From a checkpoint of a small masked spectrogram model.
Model: 5.23M parameters, encoder arch vit, encoder norm layernorm, encoder patch size [16, 8].
Rows from block 2 of the decoder, named by matrix and row number. Each number is 500 + 40 x the weight over its row's rms, rounded and kept within 0 to 999. All counts start at 0. Numbers have three digits each. After the name is the row's rms in percent of the matrix's.
# fc2: MLP down (decoder.2.mlp.fc2.weight, 192x768), inputs 384-511
fc2.13 093:491528500543467592562517507487550471458431507524557521516529464488505469537611473567532550453461513530513502509486531445501316488580503470515443392479436475532574491487503580519469554514551488510455466571515493505494500484491535524504491537482520469459509500468533522484467474487490478419492417524551455500471553442544498480474407521438526547484389503484526530484465513577447461481522
fc2.14 100:550448542459463490513519503531490488528555504465437519512546467535532462426552522509549517477438453437497529447442493455457432489534477462489485604468477491547477532546488450444529515430455514535484382451490529537556366538518495519435488492525472648492508479505447454508539458509503499464512405432566499533542469469497510495485585535529523492494522502556466488528512508510483460539463
fc2.15 116:529489421479467571511453502534499471507525471471529431452513477453566492486463467478439454490435585530506481510462458481486505546455507499464520503549506532482440525459458465553462486576540542497478447488524491505465575505470511489455494537436515443495508572521493504507440463459569507491469528523504500473460512473532495570541565504509484485513536449468495426494513482515488551514479
fc2.16 110:475500414445513476466479540487467497503583524487529376565490510515455467446491480481489480437550476472493599588565462501485446496446484497456462451541463480502474447396533477547464521456532529508517497434463508482496532455459515494512492434495477512504499470509509539442469485498497481530495518503497503539527453534488455463465572559536491549463483528533480550507531506413486481488612
fc2.17 094:490519501500413505465472505473496506487424479509535582476506479472446493476499517566487531456425509501454469481528522516502516455502492477495510461506457505492553485518523497497502517431493419519482525456511511463590468495426523524510474458507448523465453449500461512499491526503434485469544479493493536498489541528513476536462572463562486536541511475503456472477435511501541483518417
fc2.18 111:448498503518509532528481533483482517542487504553463546504517477498458497556471516527665522428439520496515511497392502518538566573489524471484524471419479495453546487515438505527527485540495595499525507506505480525510545466462488467555509498500492462490473523466512549476494558504498525537521556493506449505515563515538490529528468539459518524487472514528490510516442540522490456545539
fc2.19 101:479448505547498535479502551522521503552602529448497346502482506528496529544501552474469533516492527496502550500549513503506560500449481421516496492533598526467477507485525456517466479569482393498505516539570483508499508512495496496552477493511523430538437522438564519469495533554470522448497532472453467457591516497488487456448414468458579509550490488447454479556569504476521424546517
fc2.20 098:500499614502502480485481471528473504504397490482531583449497495521516540495570504537499467616515517564494469506474537507371434419476498515471520354474458552487497548536578504505468514475452432494472489496513495512472485551547518522419486485508495525505496437486482533498478467472512446469468527436474529552509500467502475465417550526518452519518511503498447557516495534457531521498526
fc2.21 090:498568543571521524536454486480469502463496431531476447484430494448491455546580513415561489500556519491439395508518543501527532496532572475522556552538575497488502508503497507508551467537493523490493533522479417504480572488507527502505473486461529456545505451544529560478489509411485492522519479577482490514527497517545531499476404541424513492564583402518465483545541525546500574515420
fc2.22 092:452528499411528448524470532465470500539567465510528446509485548508542493511457531479505494555494505528488489509550506510481394542556561505530460345502436573483516506510466546470538507543468548462484496581493526487520541453527492521465542469468526479550461555536520599467458503499489464505475508504529460506567523505463507448432600558563484558498507538517533501494579504494496515522455
fc2.23 097:522527565479514556517517492555461450511484458500454507566495499523490498563509533493439523589503527563478442526506540545539557513466504526509555439467553518501498497481504507510511468475515435486482503509537472514517512489601494528497541475505501507457506445488466534519471534433500456518434543502441530440482494533483474501503526491524524549467583451506461459533472526614496487501435
fc2.24 101:467507422571472526465507459522491490424589487484528485531479537497487490526413530488532464411507587485477509512492467538459418474440489553561534402480473487558517460434481504543472464600474362492543482524507482535487504530527553464527485549495541454486435510549490524518503514464464515496539510468545528501527488477498472482506577505489446460480462514529511514541439548477505434518479
fc2.25 104:478487440480481558507485541471534465560517497467503450472530493458507553488423541515483467457502494489479513542419508512472480556468501473530444564541469485497518502475456566510599487514504408531521499496513486530545549469534446481487490552505566448497463506507543474509456506552458523491495496487514480472498567570465519489518534511643463515522512451501494501505476464550524449479501
fc2.26 100:517444556544489525493517509511479552435471478484473539484506526447582486480510489477532468452477429489482481457487484525527547381464434546500533426520528541486506536544395468522564500425512456503562580561564474462468532519499531485533471519495365445497527465525509522510512533473495503499506485536465485482501430507472537513477530536451469510463516539494481544512529507478530496455435
fc2.27 094:481498458511493511500500529472489545543407485439478484418513474537507510476495462464446489627543494532448480429484542500512637476456472521503521429508480451459509519512491551543526523497485493527500481495515464509507527497409513532488525493518457475451546561546505471517579424429457463474450478460446497435429528410553485537484704520560524493467479503492485538425522446554470516433457
fc2.28 102:483500456482486484539557480516528475451504506472493437527529556470564526520542508483464469425519564520476463442512536526505668493406478500462460477457603526499501519471495465533495441487496620469472434515465511523450557485493522524511521495563439423510519558484470555490515502516431571533510585483445471459513552496537486577518511575481467485479492513516485516479413552460463498473452
fc2.29 094:514492541506487458519499554518516519515486518521551548506498527561471503505503473480514515526513508533534543508486498488515584429543536543503478486521473446481479513500557486467494540529486472473488551528495482485454445501516493437517504498540471575460427526515503442497503536513507476508504540496572538461563486514503495491488477465562476488469515529511518502509490473464506517446575
fc2.30 101:478537482529468492522421535454540487457480515473507571487492523504583494461514484525450510521553515502510537550499475514489684480601496484494547532465547507549513540481514457512450508542483586514472445507483527486498464556447513481543455472414463545575532505508499486485463412507477434454456433528476504456559494417532507531458662462549518479496456518469529504514563426557548487526541
fc2.31 102:454475538457507500493456445491553485477462478543549522485520491466518499442481491527449524488445471522455419509470482490467323493556511408501514511543435485498476530465489554500506493472493508530514436452496488503525454468488497478461528519470509576446554533507443526464508539466447475485474395530554545478430478519541464495442426466505544544440490559485456511518459521519537581433503
fc2.32 099:519496581442472502482456495584512497572526530507528400511521442506429503578459476509532484542525515485512582525510519557524415503551515439527504366483417499533527579500493527542513530532478477510537482511529513579518509512404544458437480523570521483552459498498536432542468473578459617497523593508523490494542539509508514565495558536620510573491518525548519510494475548495460514476617
fc2.33 119:507498522497521562528514518469480472417479466517521482550519485454471478469510508439496508563521478487470457524534539511402393504523452461460493446502449540503481515444508477550444541473517414503479490512490516500485616519501520555484460442445515501459546493493566521532491481462502476541464468519447534506550491475530497498574502505573475500497441446469508509499451502560495422490486
fc2.34 107:459511436556484488458528551480542501555510480533538526489498537540484474571481515495480515452480548496497565494545603538494524512500490513472471405469474580477569528473495546513559478532540309437545464512524557524503453468521525510408492493468522630547473491442533496489509542513478468488496446476505485483488494471491466464465568497537447465479535495516496499508520513454523479497525
fc2.35 094:441565500475454565501454516477471527506489544434473519502515513432551463617488521532583487485556509477471535445528455534447545465498510497489379501468484476471495536488493504518494593452461392546556492486493468544499395527419526464446520478511509456502455536492518554445501566521501552450510515480436545498540479452431500501517500549515499528548450506503510564480599520489522494487488
fc2.36 112:508528444647471498479501522483504513526542569456492468469453488599544534461497485504555486538518513515476503531507481519520857488487509482496537512524552453501524505490467515519484437527471530441489573474513486502564445532468522480526507532516486519492491552455525451511520479508511536469498530471399481558515499441510496555506433486551526522497477508514519490538450485529508528477420
fc2.37 096:511503550480509507530522558550474473624484496574520330489538493483581544495434562529443503543544505505465513527532532538513494522546502521529508494475558525539513540513437595519442463505528502458504475512505501512488477450626540523544495490449482426474501527630518483557494505446504471468540565533440519502447503473512522509500258483494564516516526476472480474461433496576448527568441
fc2.38 107:535531392547421466460553577438474528563528538502526453540465514479556504406427540500485513474475491479514528514568515519497557467558509462518529569528448514556458547513503440517495497427482573484497526445512533486461476557508517507489542484484516479467494472519506529514532495506487444513448547493495532447463448613477509493505371502567535429503490449488506514484464504577485540460446
fc2.39 113:459469392529567502529538552450526443423490493401481537531462506504540474547517517497553530475477548508474545531484506501549577426518480526509496526519476562517502532476562467511479523499467487533551516482433501530513449488457511497541494454478499444525490481488470529499473569560534499535487403517438493515506505531524470459500503434519436446501481446536466483507587536465473557448512
fc2.40 113:504559526402513552510472517503516514587553487504495480535493483475504432521508498492523528481459469489507498521482501493502252456568460541445524655492482496461464483441453383453507471518479509476499514517519496510574503450521478518480486482526503402521543503510466439530489533510517456531451502491600521537540419450549518481492398486540481437520485488503539540481485496544517488524487
fc2.41 103:497497547511448450490569484524506508373521511425493422534469553511436505555503536530537476475519536487487499547522496496581532585473521466488512486558557504453503509454472517529424438505467399479457502519511478461469492512474522513537516495468469464526473440446475552478506498526553416480566678507494510433530533478491498529562460576495513499401470489539465549546426485555492482442469
fc2.42 099:508548521472538477461549520523557501484475483486520456448504402514523478534470467477454503486492492508536518508497488456470455576437546515490468358499544499532495517516464517517494488456520463483515479512486494533494474516510539492578534450567514515566493405531479496470507500505550543508466594448501490515475500411535496546503353475386499559508525539491525456465514527582524493453548
fc2.43 103:556541504503489596512528427481509477516499425537529552479538543459479488552576494568456487554557497499473500544524467512469536466455551554538505534458504547465549555506485479490490501492508501446497481488485523506489525507476471496453498522423508541532542504528502457495509419570475464536509516558454520511485544528491539472519508513538494469495482429555568500506359498460519496494489
fc2.44 106:502538516532480459491489546458494481543613538490468575522452488486519509505625494495441525467507463509540507462444562481545605541499516485474422522454512548559473502468381452427521489658453603518525456513519504516526529500491457520485481491474551565527460513508548469551502540528510461519513465513515515513513559603508558495520499454490507428550524481506516516474458515508496502522509
fc2.45 106:531475537556540569519540523463535533564451491532479603496513490473531488489468521464493462487487499491562501440514484519500458480501482423487481425501491498484491523520467547509539468518502561478514423541528554521502499526450515472530471497419502576507573504460520536491498490533497495465456491516510489516527469398480497547490382533502518500472501464469486451482460516505478444550559
fc2.46 104:531494476569505474568561521488519469462562543510523498472505531443562518545442461524445485479521500493511472460467491446484460595464533546471445418524452513480482482496483570522490577516511474496449517513558492519533513507543435478469483481476471540554465612433500437514516501444512476522568537479485470444588487498500490479395573526411454576455483536492469508543522478526483465501567
fc2.47 101:490504544497427496488485467486501476547539441541532558490499468477468517568386554491496506543392521464509503528365508542388470555566532560526531537468502517483476448516452522550475504494464492494461511535493459499527427499470524505427498495436508459521458522493487528472537465510521495475506472493451520540466461454509444526477482393481489441434597437519508447527555499520507503516515
fc2.48 103:543487487519523539464544448487476532578468523516537446495481522432485532375456468503505512474495558513456429456529479466443362522563441496518524523512491531529531480476502532506491521491501506499494511453487522509510532488550506509458482480529484568521542554501504431492446576442501532538521472486489548519445461545469416458527613538482473622493506563513517474469551516553516521489509
fc2.49 101:448519502489544551538565572552506524562534479513519512498492461446545505408463522565451575486521500509483421544407525463484486447499477463496488581520495507509465499516448443461547510495475707555488522467509516458501479454504495447525540506392436445481476615483474512563510520459501449492506489526517537477464442539554474490498526488395502550483499501489458495528498478514521495514515
fc2.50 104:505417505445511479452451508503504490516478485510497539551495450548461488483496515486457493492478451509484462476412482509431477508512511531470515528466516513464442429556534433511501477457509418494504481418521516547546544471461520503519507501437436412450499429495534420543502431447472543539469526435476492505469518554490466542542448473462497445504500381493498486466517508489509514519477
fc2.51 094:480565582425467510435483500522452481476512472520480448525537468497532556495572508449427497510545547427454488494476434530422392496498516543491504453541451510468484494490539446493470479475532601457543484526487503482518565437470511502523470470457461414476508505565508578555541538571479502618457505600529522513516561482523532511528477434496482537501347501464470543445544500488513470528575
fc2.52 101:508496477508552459544512508505494496486513533517509440528542516496516500558472460540492535452524495520550454492433523492532678479462460491506471500472491485533516474579513497447549466505499383503543467498526499538432495503559523496536476479535552527515485500504540482471479527526472499526474566550501490476537479458487471518550426481510521457539468540510490484504534508534473483465431
fc2.53 111:512540538493452425530533476436477493595503487473500426445440470497463492484490415529386494493511467518486493426559477523463547488450459511495546518557476483465510472532501451507468478500494609507551420467523515471521437447515473496477503476479526634459468534435519477493512447576503454487484479470531386522476428515508539525514501496555558399527510504439480460488473467469542545442533
fc2.54 100:453475481648491496515532453474497501422483472498521542483489558434545473446505508426539472463524567519498438540526518472469595519452455478522584511432513525471475497563450574502564449564500543520541490543497526510457509477585492467495503488435521566537456497475482534477476561447470476478511507506428514531437583503507514539503520386455473425482513467517491446520456520507516543492449
fc2.55 111:476459472532460399476471480505484509476479513505482449503530496479492544584464470481522511425547465485450520530457521486588484544536515542539492527508488488538511509521424524515546542504511469538453527502494471508496438563462492519549505508516499504529527468529507535537489550509544502516506437481558558547467518494473465485517726546396522556504520530541490466482541448475480504464439
fc2.56 090:511497477476426507482497490440486518416486518506555563481428461553587527545529512441547505468496520499499519489496476505546504515414498492445580534522498533511491555519495438515478511557486514556541453580478474498470525545569505491507528520441520602543490438516581534489483514471506439532496573494471535521547515510444548556490554397567471453536522538498481480499489513482483517473461
fc2.57 093:474524518523521479516452457498506479380505522461498695530478484581477530456543548518428505423485411525502439457489524430508512501496504540509451357481501500513515481431557523468523508527515611509511567467530489485538540496412502482539544538451570470474551387399469499467519455478534444516532560518571573464490494432457557539557492485464492523450475515495508505460576527449539460477428
fc2.58 106:496474510474537490496516512515524494458448532542525512495533491520462513437554514516557475525453566528503424511514475531484485430512504549504507510509517560464478572427509433464507448530462496554458438468529507553431530537515498526473502489466493586481479451450460511488484502449549416506543583502546500482489532549519518459501444491582526464484482422507544397494481529456490556527473
fc2.59 102:528486598457542553454503533476485494516429530525489629556463475508423522522502494535597541494459521499506493494433517479475338466527485515532516550474448480461498563496545474502412496537510594490454512487495497564463459495448553523396445534448494525513515523500496498480492543477441498493498529524556419519517513412479495478464532491522504473507491515475482496499495483533481565554498
fc2.60 155:449514439522476499478472469499527508520574530477519458467511507519505475439479469514459526513526534479512524503535510476510505543531499537466469504442503457484523436421542501464510495596513520481431473441482488484531552369507460499499520491490500529525485512551513516491488508459471544508544484518503490512403527536495468452481553509502504530460481511509461529435486474500454490520510
fc2.61 100:502493455467531495456503551492532483502487429551472441482449547443517480520402453425476489490476580451546571512517443435538463556460492433449489546489538449517533437437556519519496531595499475505475540510460517453507567407512469488476518512455499461506518525517552505530453478457478477507466545508542454467502469504523457480500566539544525510484429486492437475443485488510455487542489
fc2.62 103:496475456542407467509459498484497499470475494539485498574526502461489536549486513456536514443666508504455496463460518459543669546412507500484503460530535471537566553501530549488528522444514443545505428495546484547429492480535520518476540493551511618469518472445464563459492578452535486495528454475429485538522484540440474494530430599581517521448508527516549539472485531428515488513562